A small spectrogram VAE, trained from scratch: 5.54M parameters, log mel input.
Rows from block 6 of the encoder, named by matrix and row number. Rows with one number belong to one channel. Each number is 200 + 20 x the weight over its row's rms, rounded and kept within 0 to 999. All counts start at 0. After the name is the row's rms in percent of the matrix's.
# convs0: first 3x3 conv, stride 2 (encoder.blocks.6.convs.0.weight, 192x112x3x3), inputs 22-32, a 3x3 kernel for each
# convs1: second 3x3 conv (encoder.blocks.6.convs.1.weight, 192x192x3x3, transposed), outputs 20-29, a 3x3 kernel for each
convs0.97,098,199,201,183,196,220,195,191,212,195,214,169,222,190,198,229,180,227,193,199,202,216,228,184,218,199,189,166,162,167,210,186,168,212,220,218,191,217,194,196,178,187,200,219,198,197,190,207,204,187,200,156,227,244,190,209,205,189,163,155,190,211,190,209,201,186,220,185,184,164,194,171,194,213,181,231,203,208,193,191,209,155,189,183,201,201,201,238,231,176,213,229,188,188,230,179,213,197,198,197
convs1.97,099,197,214,210,202,181,232,193,214,197,209,177,220,174,175,170,166,215,186,185,204,173,224,204,194,177,195,190,154,193,224,211,222,216,213,191,196,198,197,178,199,215,182,226,200,203,220,207,218,192,257,231,190,193,185,196,165,222,171,216,216,214,207,220,187,178,210,219,224,180,177,203,182,201,209,197,203,181,188,172,206,192,182,177,222,200,242,234,198,172,185
convs0.98,101,207,228,188,215,186,193,213,197,219,179,203,197,193,195,194,192,164,181,239,173,180,207,214,223,185,216,200,208,197,204,195,164,203,178,228,182,230,209,205,183,182,206,205,194,214,185,169,231,199,208,202,205,200,201,200,235,229,211,185,192,202,195,211,197,199,219,209,210,246,185,180,201,199,190,235,193,186,229,169,207,245,181,215,200,185,214,215,190,218,191,191,184,210,184,218,196,230,190,205
convs1.98,104,208,193,167,173,144,221,206,238,203,190,204,205,211,196,195,194,203,199,205,164,192,186,160,194,204,175,222,211,185,178,207,182,191,179,177,205,204,197,208,205,191,210,198,198,199,214,207,176,217,181,218,243,187,173,168,159,205,206,190,181,209,167,187,183,218,216,179,197,208,184,180,222,231,201,209,212,142,188,204,195,205,210,218,215,209,177,177,199,195,201
convs0.99,107,179,235,213,193,206,149,156,210,205,224,155,205,201,245,190,151,189,214,190,206,194,202,207,186,205,201,203,226,249,221,223,219,227,196,172,212,181,182,216,195,228,176,211,197,202,202,205,193,208,218,207,203,208,203,185,186,175,199,208,204,183,181,197,190,187,184,209,198,202,229,211,203,218,202,218,205,193,201,188,204,203,208,221,189,210,181,213,194,196,207,217,194,164,241,202,186,201,157,212
convs1.99,100,187,223,170,224,195,224,210,198,204,214,192,192,199,199,207,215,193,181,216,198,221,185,246,207,182,182,178,169,184,179,197,182,200,198,207,214,223,203,197,172,191,166,217,221,195,211,183,194,227,226,174,227,203,234,196,198,208,189,180,237,188,212,190,222,215,177,191,200,200,181,204,234,224,200,208,227,230,173,197,218,196,211,203,194,195,179,199,193,250,238
convs0.100,105,165,205,203,199,203,179,158,227,219,212,212,168,193,224,186,194,170,184,193,166,204,177,188,242,194,211,220,208,224,200,220,174,158,210,207,209,214,217,206,179,189,188,191,189,215,190,185,192,187,201,241,164,167,161,172,219,221,213,225,180,201,221,210,192,188,202,193,195,167,199,256,206,207,217,195,201,198,190,191,196,212,204,210,160,205,213,186,184,195,198,173,212,233,206,237,189,219,229,176
convs1.100,102,227,203,223,153,208,201,219,223,193,200,195,188,220,172,221,231,179,205,223,200,209,259,226,176,218,199,194,230,228,206,202,202,198,203,200,216,209,204,199,211,208,198,206,202,184,182,200,210,210,204,211,181,175,194,178,199,203,192,204,210,213,206,200,154,192,224,201,210,223,202,223,201,216,206,189,229,162,216,189,200,211,194,180,211,234,220,214,186,197,190
convs0.101,105,188,193,204,191,181,159,178,204,205,233,192,213,217,216,162,193,196,192,226,177,205,213,190,215,201,214,188,198,196,198,199,189,175,202,149,204,214,218,182,207,209,179,211,183,212,152,199,165,157,190,185,200,212,176,175,187,209,193,200,232,184,224,198,191,217,191,180,197,201,202,209,190,208,225,218,177,192,188,184,223,152,218,192,176,190,223,171,188,221,198,209,221,224,184,206,217,208,209,219
convs1.101,101,214,207,201,184,168,192,224,214,199,163,211,232,209,207,223,198,229,175,213,212,187,222,222,217,217,179,174,200,192,187,203,180,217,180,201,178,212,223,196,197,190,190,184,187,200,210,234,185,188,153,193,214,191,222,199,185,165,223,230,220,196,191,245,200,205,181,169,200,199,190,177,209,205,214,190,199,209,199,206,197,223,202,194,220,205,181,182,206,221,189
convs0.102,096,191,246,206,197,214,185,189,212,205,177,207,198,226,235,225,172,217,238,226,203,203,215,227,206,186,179,221,232,170,206,209,208,195,212,204,206,216,187,200,202,225,207,222,199,225,200,200,209,199,190,226,200,192,194,208,218,234,188,181,220,207,164,226,214,228,213,175,193,206,145,214,188,197,207,207,230,190,203,177,193,185,188,220,192,218,199,203,200,222,230,248,188,216,216,209,200,191,246,221
convs1.102,100,190,214,186,210,186,210,194,200,175,227,187,215,201,199,235,192,228,194,167,224,211,206,199,186,203,219,195,201,185,188,209,185,221,178,173,207,184,226,190,185,209,190,212,193,201,201,207,196,222,202,223,205,235,192,182,193,217,213,200,195,201,204,198,214,195,217,186,235,205,219,183,189,198,189,166,216,197,192,206,201,179,216,234,176,192,208,201,186,177,207
convs0.103,107,220,203,208,230,217,179,176,191,191,203,225,217,198,195,206,210,234,206,229,215,188,189,226,195,195,203,179,233,177,229,174,186,198,195,199,186,180,246,203,201,197,216,209,188,201,214,251,203,162,214,200,184,184,219,204,222,197,182,197,201,193,173,218,227,228,233,175,206,211,217,197,207,191,199,192,211,172,224,196,201,202,242,182,193,180,213,170,167,230,201,225,213,226,188,235,192,223,190,205
convs1.103,095,245,227,169,194,207,181,212,209,232,188,204,187,210,180,225,222,226,200,174,165,224,191,163,170,198,223,197,188,198,198,222,194,176,190,178,197,190,173,194,202,201,228,219,187,175,224,226,177,184,209,219,209,211,229,184,173,211,163,201,183,200,225,195,189,200,245,191,231,211,212,212,163,154,169,185,203,206,199,187,205,187,184,192,214,175,222,185,205,223,220
convs0.104,095,201,221,208,194,203,181,218,228,204,192,196,224,191,193,196,203,197,203,214,226,190,168,208,226,175,197,212,192,172,204,215,222,213,200,233,220,178,188,183,209,160,202,213,232,179,192,215,179,220,187,186,195,180,227,219,208,211,179,191,226,205,205,179,174,196,210,188,190,202,189,193,216,231,165,195,161,217,201,188,210,223,212,222,168,187,211,186,173,193,212,187,212,193,238,203,230,198,202,207
convs1.104,102,216,200,203,206,230,173,217,183,214,195,177,187,198,194,171,208,194,236,191,197,167,165,193,179,193,198,241,187,192,213,222,181,198,200,233,212,215,173,196,216,209,208,212,202,187,192,212,219,178,163,258,189,218,167,220,219,204,203,186,187,177,159,225,192,211,195,194,189,209,219,192,207,188,178,221,211,185,191,194,182,202,182,207,197,169,233,211,188,160,205
convs0.105,108,228,227,206,199,216,231,233,172,166,207,217,171,185,200,213,179,220,173,193,193,213,193,210,201,144,185,189,196,231,220,189,173,211,173,181,233,206,171,170,202,183,241,225,162,194,234,199,170,207,211,210,175,174,230,198,203,207,149,202,183,227,186,186,250,193,212,204,173,202,184,214,217,227,204,207,196,221,220,183,193,180,177,186,211,194,210,204,193,185,180,186,221,197,195,216,217,231,238,178
convs1.105,102,168,188,216,237,186,209,185,211,200,234,214,183,210,152,184,211,208,200,201,196,207,236,167,209,226,211,220,201,196,203,196,218,172,188,205,222,180,206,193,208,166,178,207,202,200,194,242,231,170,202,209,163,193,205,207,171,218,144,190,216,207,196,204,168,175,194,229,191,206,213,221,198,192,215,185,203,220,228,199,203,203,209,184,193,200,206,216,224,199,200
convs0.106,102,186,208,204,215,196,199,195,215,179,215,173,164,218,227,191,170,244,202,214,188,180,185,154,204,167,226,226,190,196,197,194,220,225,203,190,179,222,184,214,218,180,187,202,244,174,195,190,156,211,235,193,189,187,197,196,180,205,211,207,188,216,232,182,189,195,180,180,195,243,200,201,205,180,195,210,232,234,228,159,195,196,182,213,213,215,203,182,212,207,195,237,203,193,184,201,204,199,183,206
convs1.106,103,187,202,195,181,178,210,208,167,197,232,236,173,204,183,200,194,187,212,199,223,244,159,134,226,157,175,203,174,199,184,186,171,193,185,208,214,180,184,187,188,197,176,203,188,209,199,201,183,187,162,236,203,211,202,198,180,190,236,186,188,192,182,192,200,203,186,207,203,199,185,193,207,214,177,193,175,215,228,197,199,166,205,222,217,206,157,194,199,192,201
convs0.107,106,205,196,245,190,158,203,206,226,164,216,214,210,137,205,162,193,205,168,162,213,219,212,196,176,194,182,216,195,201,204,170,198,184,185,206,222,229,202,214,209,155,245,212,212,201,212,189,218,198,193,190,182,199,176,230,190,207,239,182,208,199,220,199,184,222,200,197,203,210,174,194,195,216,225,195,192,193,182,222,214,196,201,199,180,236,211,194,217,212,189,156,213,226,207,232,211,211,189,189
convs1.107,105,206,231,205,200,184,187,153,183,234,205,194,183,201,202,191,191,205,227,189,220,195,210,248,197,194,178,179,167,164,196,189,206,191,204,226,183,191,206,199,198,211,202,186,211,196,192,206,208,194,221,173,217,203,195,227,226,210,170,179,170,176,186,241,187,200,202,211,197,172,201,171,177,217,201,221,197,199,221,226,188,185,194,218,191,213,205,186,198,202,211
convs0.108,100,212,192,200,239,205,168,165,209,188,212,197,187,201,164,243,212,188,171,197,223,200,182,204,222,182,181,180,221,172,203,213,213,187,198,238,239,191,190,233,167,189,211,209,173,190,185,204,186,158,231,199,227,204,187,197,189,207,246,200,199,211,175,218,219,170,180,249,193,184,195,195,210,167,218,193,208,201,201,227,190,190,182,205,191,208,160,166,194,197,210,196,213,200,179,234,207,214,186,175
convs1.108,105,234,184,178,178,193,182,188,212,181,223,193,203,166,162,198,216,200,213,238,190,193,211,191,216,157,198,190,173,184,198,228,215,182,208,220,187,215,203,218,217,167,191,170,209,200,182,205,202,232,205,206,271,206,190,205,233,199,188,223,197,228,203,184,216,189,226,191,188,208,202,168,232,194,196,194,202,210,172,150,177,192,222,206,193,228,208,194,167,189,187
convs0.109,082,234,207,198,220,206,188,186,223,223,187,209,202,171,173,222,162,214,205,202,205,195,206,185,199,225,189,189,204,216,207,193,176,197,214,183,195,179,207,194,201,166,216,178,181,226,269,205,207,182,177,183,199,210,193,199,182,214,214,208,188,193,231,200,221,196,216,247,171,199,204,235,185,205,167,185,160,219,208,194,197,192,209,207,184,198,216,203,198,205,217,173,188,213,179,189,210,218,206,185
convs1.109,097,178,189,231,184,197,198,213,207,198,211,225,220,169,180,205,245,177,187,199,192,203,181,193,215,235,228,225,174,201,192,224,212,192,222,207,214,222,208,208,243,223,195,206,191,183,204,209,217,221,194,147,158,171,204,217,223,209,199,212,198,185,179,190,192,216,188,193,185,229,181,186,207,214,199,181,212,197,194,185,173,208,179,196,213,198,201,189,189,229,164
convs0.110,098,265,193,162,207,213,207,174,197,230,233,205,212,194,217,228,174,218,199,199,185,199,184,222,202,210,209,173,172,215,212,181,236,231,220,175,197,209,177,193,193,227,200,199,200,178,164,225,183,204,173,175,210,217,159,206,181,169,187,189,189,230,196,200,233,189,197,160,191,235,196,193,192,237,173,215,210,198,175,191,217,193,206,215,213,194,191,185,221,207,203,185,216,208,198,165,205,227,194,192
convs1.110,094,196,180,191,168,224,178,178,202,171,182,205,201,217,190,187,184,232,182,200,209,212,210,224,164,204,178,250,222,212,199,178,200,237,239,183,194,222,212,220,194,192,204,182,170,199,211,177,213,212,190,202,209,221,194,169,185,173,207,210,212,217,185,202,177,229,204,206,203,168,185,195,223,197,206,199,207,191,179,190,191,206,191,181,198,206,215,181,193,215,186
convs0.111,107,219,196,166,196,177,204,231,217,216,199,241,186,192,168,203,250,196,196,165,208,196,236,191,179,229,244,178,221,212,214,219,222,223,225,240,190,191,166,214,185,183,191,203,187,176,217,201,188,177,224,172,189,175,244,187,223,213,204,214,183,250,207,190,203,216,202,227,195,207,227,178,224,208,216,188,165,181,215,231,169,206,205,208,193,175,179,231,182,167,207,210,188,196,161,189,204,211,235,180
convs1.111,099,209,198,215,224,228,205,195,188,203,177,168,200,188,204,212,225,184,196,203,200,186,211,237,231,211,232,214,236,198,199,175,198,198,189,228,166,191,184,192,207,221,209,187,198,188,230,192,201,188,243,237,205,186,187,169,206,213,167,168,197,205,165,181,211,214,213,187,207,195,202,191,183,206,203,227,183,177,219,217,209,197,178,188,204,189,245,169,220,189,226
convs0.112,105,200,230,169,193,181,205,211,216,223,197,189,173,217,172,209,206,213,181,188,198,182,171,222,203,208,182,197,207,194,197,189,215,213,194,198,177,165,212,203,184,188,188,247,181,164,184,229,224,228,167,184,201,172,186,189,203,176,257,207,192,242,217,175,202,205,182,211,206,192,195,182,210,139,217,207,231,180,202,220,222,191,201,223,196,179,208,191,238,171,221,179,168,168,218,180,205,203,212,203
convs1.112,099,202,222,195,161,162,224,206,203,200,131,203,216,214,201,200,222,194,190,191,187,243,200,141,210,178,235,198,208,228,178,207,207,203,180,192,204,198,193,190,194,196,212,211,197,178,240,227,190,157,210,209,197,195,194,229,199,199,204,229,261,234,258,161,214,195,213,197,214,187,201,223,193,181,199,200,222,191,222,186,206,212,193,216,205,164,220,199,186,165,208
convs0.113,101,189,223,196,165,204,231,223,198,167,170,211,168,194,177,179,228,236,224,207,209,203,205,160,183,200,195,198,215,185,171,152,206,187,187,179,190,173,217,211,234,186,220,200,210,182,202,213,201,177,205,222,159,197,197,214,204,208,205,224,195,242,196,231,185,227,211,180,186,154,192,173,220,189,198,202,198,219,209,200,192,193,184,206,218,201,230,194,231,169,223,197,186,219,178,260,225,231,226,161
convs1.113,101,203,152,201,222,195,168,165,182,218,170,221,209,239,174,159,210,213,211,206,189,215,251,189,205,189,194,171,206,204,209,200,236,214,216,172,209,203,193,193,173,195,186,183,197,196,198,188,193,216,219,203,207,210,212,179,202,208,192,201,207,178,189,212,167,223,191,238,191,222,208,231,162,196,210,197,199,201,242,197,192,188,196,214,193,218,211,186,224,215,185
convs0.114,085,213,200,216,228,233,181,225,192,184,206,181,171,182,202,220,164,208,220,187,220,195,220,162,207,227,179,170,172,195,208,226,186,197,221,211,205,196,209,202,191,200,233,195,239,211,179,207,194,192,156,220,202,192,175,199,220,196,166,220,202,210,197,194,229,173,194,198,189,223,231,221,167,225,186,251,193,186,181,166,233,197,231,195,150,212,208,206,234,188,178,200,252,201,180,194,176,200,193,210
convs1.114,095,201,195,211,188,225,185,200,205,180,206,214,200,195,195,188,221,200,199,187,203,172,193,208,203,235,199,198,208,204,201,168,195,188,209,179,221,213,195,222,243,221,213,204,224,242,193,189,196,239,196,202,213,195,202,227,226,203,236,179,151,207,213,198,216,169,211,197,177,202,215,204,222,193,228,217,229,192,185,183,175,214,170,182,202,182,187,181,190,243,205
convs0.115,112,194,186,215,197,181,187,183,188,178,198,146,213,191,183,214,185,215,215,194,193,201,183,229,193,213,181,185,196,211,223,227,275,192,216,219,209,212,165,175,208,181,204,217,203,212,218,183,195,201,211,203,203,224,237,212,181,179,210,211,222,228,215,179,193,165,202,170,185,174,184,204,191,216,198,186,174,223,197,207,196,200,198,192,205,191,177,194,175,203,215,191,224,205,165,195,200,209,263,189
convs1.115,107,176,181,225,198,204,193,202,202,209,210,192,203,198,194,200,166,187,212,198,228,192,182,209,241,198,247,217,201,175,214,230,202,238,197,188,193,207,184,208,204,196,201,202,215,202,207,237,216,186,210,172,194,200,187,227,211,205,181,242,226,217,195,201,210,201,212,190,194,191,230,179,203,207,180,199,203,190,226,191,218,205,217,166,185,170,175,176,215,240,200
convs0.116,096,193,184,211,210,182,165,237,203,181,167,182,186,203,191,207,163,199,187,177,208,183,218,231,181,161,177,194,212,213,198,157,198,224,212,159,184,185,204,196,203,198,217,222,201,193,199,190,191,210,223,199,195,194,178,205,207,198,210,169,180,189,200,210,215,215,190,214,223,233,174,180,213,197,199,202,207,221,200,224,169,202,203,199,178,168,213,187,212,180,196,184,190,200,180,179,213,205,217,174
convs1.116,098,190,189,213,226,213,179,237,203,180,187,207,207,184,236,201,225,173,220,264,222,220,202,227,230,202,183,221,209,204,229,226,200,199,201,205,212,207,187,185,208,206,192,207,185,203,226,212,187,227,189,258,234,171,210,203,198,193,184,215,201,210,180,221,200,208,221,219,208,185,211,191,209,220,202,221,177,217,231,195,206,212,201,227,214,166,209,213,186,188,218
convs0.117,107,208,216,177,200,188,252,244,177,178,174,190,204,239,178,190,254,207,196,207,204,201,266,199,129,211,197,204,204,202,201,199,195,165,177,208,180,195,199,201,241,174,201,215,199,186,240,188,177,233,186,192,188,196,203,195,211,181,201,168,191,193,213,182,226,190,221,198,183,194,208,230,212,197,208,201,220,168,209,197,210,176,193,219,176,210,239,204,159,250,224,222,206,185,169,183,258,201,185,214
convs1.117,100,189,223,201,165,181,254,214,215,170,208,207,203,165,232,232,192,199,195,215,188,198,215,192,200,219,220,178,213,210,219,216,221,178,195,179,204,200,214,213,188,197,221,218,212,182,182,177,192,164,193,197,212,202,166,196,187,252,192,187,240,215,223,189,178,188,201,168,210,234,203,169,195,191,193,200,202,204,199,211,184,218,193,218,182,215,188,220,199,175,211
convs0.118,103,176,226,189,162,207,244,187,201,205,208,178,189,222,184,238,178,188,204,222,206,174,221,122,236,214,209,196,181,199,188,162,220,210,189,226,202,184,217,211,215,171,202,184,194,211,191,227,181,182,205,177,216,220,188,204,193,239,181,231,186,228,174,199,179,200,162,196,196,199,193,187,205,192,223,176,172,184,224,207,185,216,182,200,195,202,190,218,205,189,173,198,186,211,186,170,223,173,191,202
convs1.118,101,206,199,224,206,215,210,220,211,230,185,190,185,213,173,225,209,225,196,193,193,181,249,204,203,217,201,199,245,196,201,185,223,177,227,239,205,215,197,203,204,173,208,201,207,194,181,172,223,207,204,209,213,196,173,192,198,185,224,198,238,206,193,179,255,205,167,213,216,185,168,219,191,225,180,200,230,193,196,190,183,225,175,222,189,183,211,227,199,206,209
convs0.119,094,198,202,239,189,233,214,212,201,220,176,210,184,206,194,182,189,161,197,170,175,177,236,190,183,182,187,232,197,222,267,207,215,186,209,172,185,214,229,180,192,201,178,200,183,168,194,189,227,167,188,207,174,194,228,206,233,199,161,226,233,219,186,164,209,188,230,194,214,210,214,195,175,163,204,240,193,196,209,236,207,201,225,207,199,164,209,190,185,194,178,236,162,231,238,199,184,224,207,203
convs1.119,096,172,197,194,189,209,211,244,190,198,224,194,189,229,170,225,169,211,199,173,217,210,190,230,196,210,210,169,223,206,212,198,187,199,196,176,180,167,185,207,198,217,224,204,173,188,179,173,230,233,191,199,234,204,219,174,202,232,218,219,208,213,177,201,213,215,189,181,176,212,212,211,195,196,255,235,214,190,184,196,200,178,200,216,202,189,202,158,207,173,203
convs0.120,080,191,216,215,186,176,183,187,183,176,206,194,202,221,196,163,196,188,182,205,188,179,192,189,207,190,216,209,221,188,176,210,217,199,215,212,178,218,199,193,187,196,195,196,206,184,186,187,214,208,203,184,216,210,173,207,214,197,179,232,198,202,212,189,215,200,204,179,210,216,203,165,191,187,190,173,202,224,186,208,221,193,165,213,188,170,207,180,184,182,208,188,186,228,178,171,213,140,223,216
convs1.120,098,194,205,191,206,162,176,216,175,200,232,171,178,187,215,202,199,225,158,184,203,208,213,229,211,191,152,215,206,149,186,207,206,198,187,183,206,200,237,241,215,233,207,201,202,204,211,195,178,175,207,226,189,207,219,202,197,169,202,170,209,172,175,243,188,218,186,207,185,235,208,193,208,185,226,223,172,234,182,205,180,181,201,221,212,198,210,183,195,192,210
convs0.121,102,185,213,204,202,222,193,208,200,192,177,220,213,240,194,227,205,192,179,215,194,210,214,208,183,209,196,210,193,172,193,209,238,192,190,240,207,193,227,192,224,197,175,213,227,195,176,230,190,200,214,176,188,193,172,229,208,202,202,197,182,198,186,199,195,168,182,217,206,198,186,200,190,196,187,213,205,174,211,190,186,239,173,237,206,192,184,195,225,227,213,185,182,205,203,159,226,206,171,185
convs1.121,102,200,182,199,180,184,187,193,220,206,192,200,187,203,213,176,191,198,195,217,164,226,221,179,195,185,185,217,205,227,199,195,226,216,187,170,199,200,210,216,196,227,208,230,218,201,187,226,210,173,192,193,182,222,215,213,205,210,184,178,186,185,173,181,200,190,206,201,221,221,206,201,175,150,204,199,188,184,188,199,211,150,199,203,214,219,215,172,197,182,195
convs0.122,097,208,192,199,164,202,240,221,187,233,193,191,153,198,205,204,208,176,219,199,191,202,190,167,236,214,200,183,180,215,206,214,178,222,205,204,192,238,212,177,209,212,185,181,179,225,228,165,177,198,227,218,162,219,243,180,220,200,209,153,232,191,210,242,177,193,196,193,192,168,220,205,186,207,203,180,204,188,192,205,196,184,206,226,171,240,180,199,197,215,246,222,211,207,172,225,232,235,223,163
convs1.122,098,197,208,198,184,184,219,188,168,177,184,210,186,241,184,175,209,220,179,167,226,184,197,222,237,217,198,180,166,202,207,208,199,183,223,214,200,206,171,224,212,232,188,217,209,190,218,179,195,155,202,241,218,213,219,233,217,213,219,210,223,186,192,218,220,162,197,225,193,197,183,244,210,188,178,202,208,218,211,207,183,196,201,190,187,192,214,219,195,188,203
convs0.123,104,185,197,202,213,163,197,187,221,217,214,218,188,242,201,203,152,205,212,216,193,204,171,181,182,189,215,238,166,199,200,184,224,217,217,209,224,185,208,212,237,180,178,198,222,221,218,210,187,202,212,181,206,192,218,219,202,161,228,196,180,183,213,199,209,212,206,204,181,249,170,224,239,202,207,207,218,190,224,200,205,232,206,190,200,195,227,141,230,231,181,184,200,193,208,171,199,181,185,193
convs1.123,098,215,200,151,225,205,176,182,199,198,195,207,217,239,245,176,172,183,222,172,219,205,217,212,217,178,188,233,167,185,223,209,171,187,221,218,207,205,199,209,193,210,211,197,176,216,204,220,203,180,201,233,213,197,209,229,178,175,186,179,205,164,222,216,207,208,217,189,214,227,187,207,209,213,210,154,215,220,191,197,199,219,198,230,174,237,187,197,180,199,225
convs0.124,101,201,209,216,207,232,183,219,213,208,169,196,226,213,195,194,185,243,172,179,190,221,246,219,139,221,238,218,237,191,185,179,227,215,215,208,158,193,184,249,201,187,194,160,204,193,175,193,191,149,184,214,210,210,213,199,203,217,221,218,167,191,177,203,205,160,207,198,176,190,206,215,206,242,183,185,220,177,216,180,179,171,169,169,219,214,190,192,199,206,189,227,190,197,207,202,247,198,201,190
convs1.124,102,206,205,195,173,130,191,197,248,186,208,196,201,163,164,233,202,211,156,200,190,200,186,177,222,194,250,204,202,223,207,178,178,167,178,192,217,188,199,190,212,182,190,197,175,196,201,182,205,177,261,196,222,193,181,167,198,206,193,194,210,203,175,211,207,192,197,209,214,202,194,205,206,205,217,189,178,180,165,185,227,205,207,199,174,206,188,183,206,256,194
convs0.125,099,168,205,232,203,168,211,199,211,180,175,211,221,233,214,184,202,212,208,192,195,209,156,222,192,231,209,189,202,210,192,209,196,186,204,158,217,175,190,199,175,182,212,217,211,193,201,199,197,182,203,184,187,194,234,233,202,248,215,211,188,208,212,185,186,208,177,213,196,199,172,174,219,197,190,211,200,183,218,187,228,179,240,206,173,220,178,220,164,239,204,170,182,190,228,188,143,182,180,208
convs1.125,100,185,161,204,197,180,193,215,184,193,203,199,182,193,219,225,209,222,187,193,201,202,216,225,198,253,145,166,184,203,211,212,201,201,186,176,230,205,225,204,213,200,210,203,185,205,199,205,228,191,198,228,205,201,214,224,191,173,193,175,193,220,187,210,167,195,197,197,191,186,194,214,181,202,214,193,209,251,223,217,188,196,186,221,205,192,172,167,200,163,174
convs0.126,100,242,181,203,225,191,202,170,224,206,178,172,187,215,191,221,173,221,190,169,195,205,207,185,182,190,171,159,181,168,207,206,217,204,187,208,247,203,192,180,212,193,173,167,199,218,208,172,178,196,196,148,202,217,186,235,215,172,186,214,172,197,199,192,198,176,189,198,227,250,214,169,219,195,197,215,226,205,181,186,169,202,216,190,223,213,186,182,195,189,220,254,223,203,182,203,201,191,212,226
convs1.126,097,183,191,196,208,167,191,193,175,172,227,177,189,168,218,222,199,201,149,206,230,193,200,204,225,193,204,192,224,197,184,228,188,183,180,208,208,202,191,205,201,203,225,194,184,210,201,191,178,222,205,204,236,172,190,200,215,173,204,179,193,165,208,165,213,218,202,175,224,229,226,206,226,200,212,212,212,202,179,221,172,199,201,205,185,199,194,224,187,188,196
convs0.127,105,265,216,203,197,207,199,225,191,187,189,179,188,193,167,238,195,208,187,224,229,205,186,172,238,189,236,208,176,177,182,190,221,180,197,179,194,172,212,160,224,199,240,206,205,205,192,220,203,204,200,218,173,203,198,231,192,214,166,184,217,168,229,193,202,214,177,164,167,220,191,202,213,160,218,198,224,194,196,176,176,190,207,210,211,224,221,162,227,190,220,185,224,184,203,175,183,205,184,209
convs1.127,105,182,232,197,192,223,186,188,187,170,182,229,209,220,205,181,230,185,226,204,207,194,153,199,169,200,212,197,214,213,162,191,195,190,186,212,202,202,196,179,224,178,195,227,188,197,183,205,207,213,198,230,199,254,196,197,205,173,214,176,204,174,201,201,161,207,205,206,231,203,198,201,167,221,190,208,157,190,203,192,213,183,242,207,193,167,229,210,201,168,215
convs0.128,097,181,177,191,210,172,220,211,221,183,222,183,191,220,181,173,179,203,211,180,214,219,166,255,188,217,196,201,166,224,224,232,197,185,201,208,237,185,186,210,188,173,226,192,179,194,179,206,178,237,205,196,230,183,190,190,207,211,201,239,186,192,209,200,212,194,183,180,220,177,164,220,196,208,159,200,228,240,192,196,191,196,185,219,202,174,184,223,218,170,204,198,200,205,210,161,197,216,213,197
convs1.128,104,224,190,209,192,182,202,208,196,183,206,207,243,241,205,179,216,175,192,206,214,201,146,174,229,155,228,226,186,188,203,140,195,208,211,201,188,192,207,182,186,190,209,184,216,207,167,191,209,180,218,162,184,204,188,184,213,216,193,178,216,205,178,184,207,186,208,189,204,206,201,208,195,220,197,195,178,182,199,187,206,180,226,188,197,190,196,182,166,171,204
convs0.129,072,208,182,165,195,173,185,194,213,202,186,209,179,190,206,239,180,186,202,206,208,195,206,192,200,181,185,218,223,165,202,212,176,194,163,188,217,205,198,197,210,205,240,203,185,192,235,214,182,189,198,203,206,192,203,211,187,156,177,209,193,224,176,201,204,168,214,206,143,200,200,200,219,219,188,208,190,200,220,194,211,207,181,170,195,189,214,221,194,240,218,165,217,199,199,227,219,185,180,175
convs1.129,094,178,170,204,194,193,174,219,207,211,208,207,179,198,205,211,185,180,185,185,223,188,174,199,218,190,184,195,203,172,211,175,189,202,209,196,198,228,227,189,223,207,203,161,197,195,186,174,203,185,169,204,186,214,185,186,118,220,162,146,176,210,232,236,213,195,210,181,211,208,186,206,210,228,199,153,187,155,201,170,208,232,210,201,180,201,190,189,186,193,200
convs0.130,095,185,206,203,162,204,220,247,221,199,171,222,159,174,216,181,225,204,183,201,189,211,188,187,231,216,182,191,161,207,219,203,174,188,203,238,196,215,214,163,187,222,214,179,184,206,205,198,170,201,217,221,212,202,193,209,249,181,190,171,238,189,214,210,216,210,194,175,239,203,196,199,220,183,169,189,205,207,244,195,191,208,203,203,216,228,203,177,187,197,233,164,191,242,206,172,164,207,162,224
convs1.130,096,192,228,195,226,210,152,214,164,210,200,179,235,259,210,209,212,191,203,192,207,214,250,208,217,198,243,182,214,175,213,196,180,183,222,170,205,209,210,213,179,200,194,206,236,188,180,178,179,204,187,181,224,224,208,177,192,212,238,218,215,182,196,209,198,177,191,203,173,178,221,186,180,186,190,185,231,201,216,204,210,193,218,227,189,191,164,200,218,190,177
convs0.131,113,201,220,245,203,189,214,196,209,207,204,195,162,234,174,216,189,218,188,206,196,213,209,192,200,210,220,176,179,192,219,203,197,163,177,218,176,222,188,191,205,192,215,202,222,159,208,213,238,168,173,236,200,193,206,197,227,229,186,165,236,195,189,178,175,194,178,196,217,183,220,197,223,215,212,191,202,171,224,216,203,188,213,206,198,167,192,186,192,203,209,199,231,204,193,212,191,214,172,179
convs1.131,104,183,237,207,199,165,203,222,194,202,210,206,190,199,199,189,193,206,182,194,222,213,204,244,198,207,200,228,211,194,227,158,215,211,219,206,228,217,223,177,212,194,175,204,194,201,162,190,199,191,219,162,243,194,204,185,189,206,208,173,169,204,186,207,208,199,211,193,224,212,174,191,220,229,193,189,169,206,179,200,186,191,206,206,180,199,205,195,206,191,199
convs0.132,109,212,181,204,217,197,192,177,192,217,210,235,203,218,225,191,194,163,243,233,182,179,186,241,200,212,175,207,216,207,243,172,174,195,184,197,176,213,222,189,196,199,204,220,204,211,225,201,196,197,167,178,201,208,175,185,213,206,221,206,158,181,223,187,222,181,186,192,237,191,225,188,193,208,207,195,201,190,213,177,186,213,200,191,208,194,200,223,179,219,194,207,211,197,245,186,176,197,200,181
convs1.132,103,189,212,221,202,204,201,195,215,211,249,167,191,174,204,212,182,219,205,192,194,178,162,244,163,205,208,229,211,221,203,158,197,193,198,186,221,166,169,204,207,210,217,207,202,180,196,203,194,216,167,212,234,191,160,211,221,158,171,171,198,205,214,220,170,194,215,185,234,234,197,214,169,195,200,187,219,175,218,200,201,173,211,200,157,214,221,207,187,200,232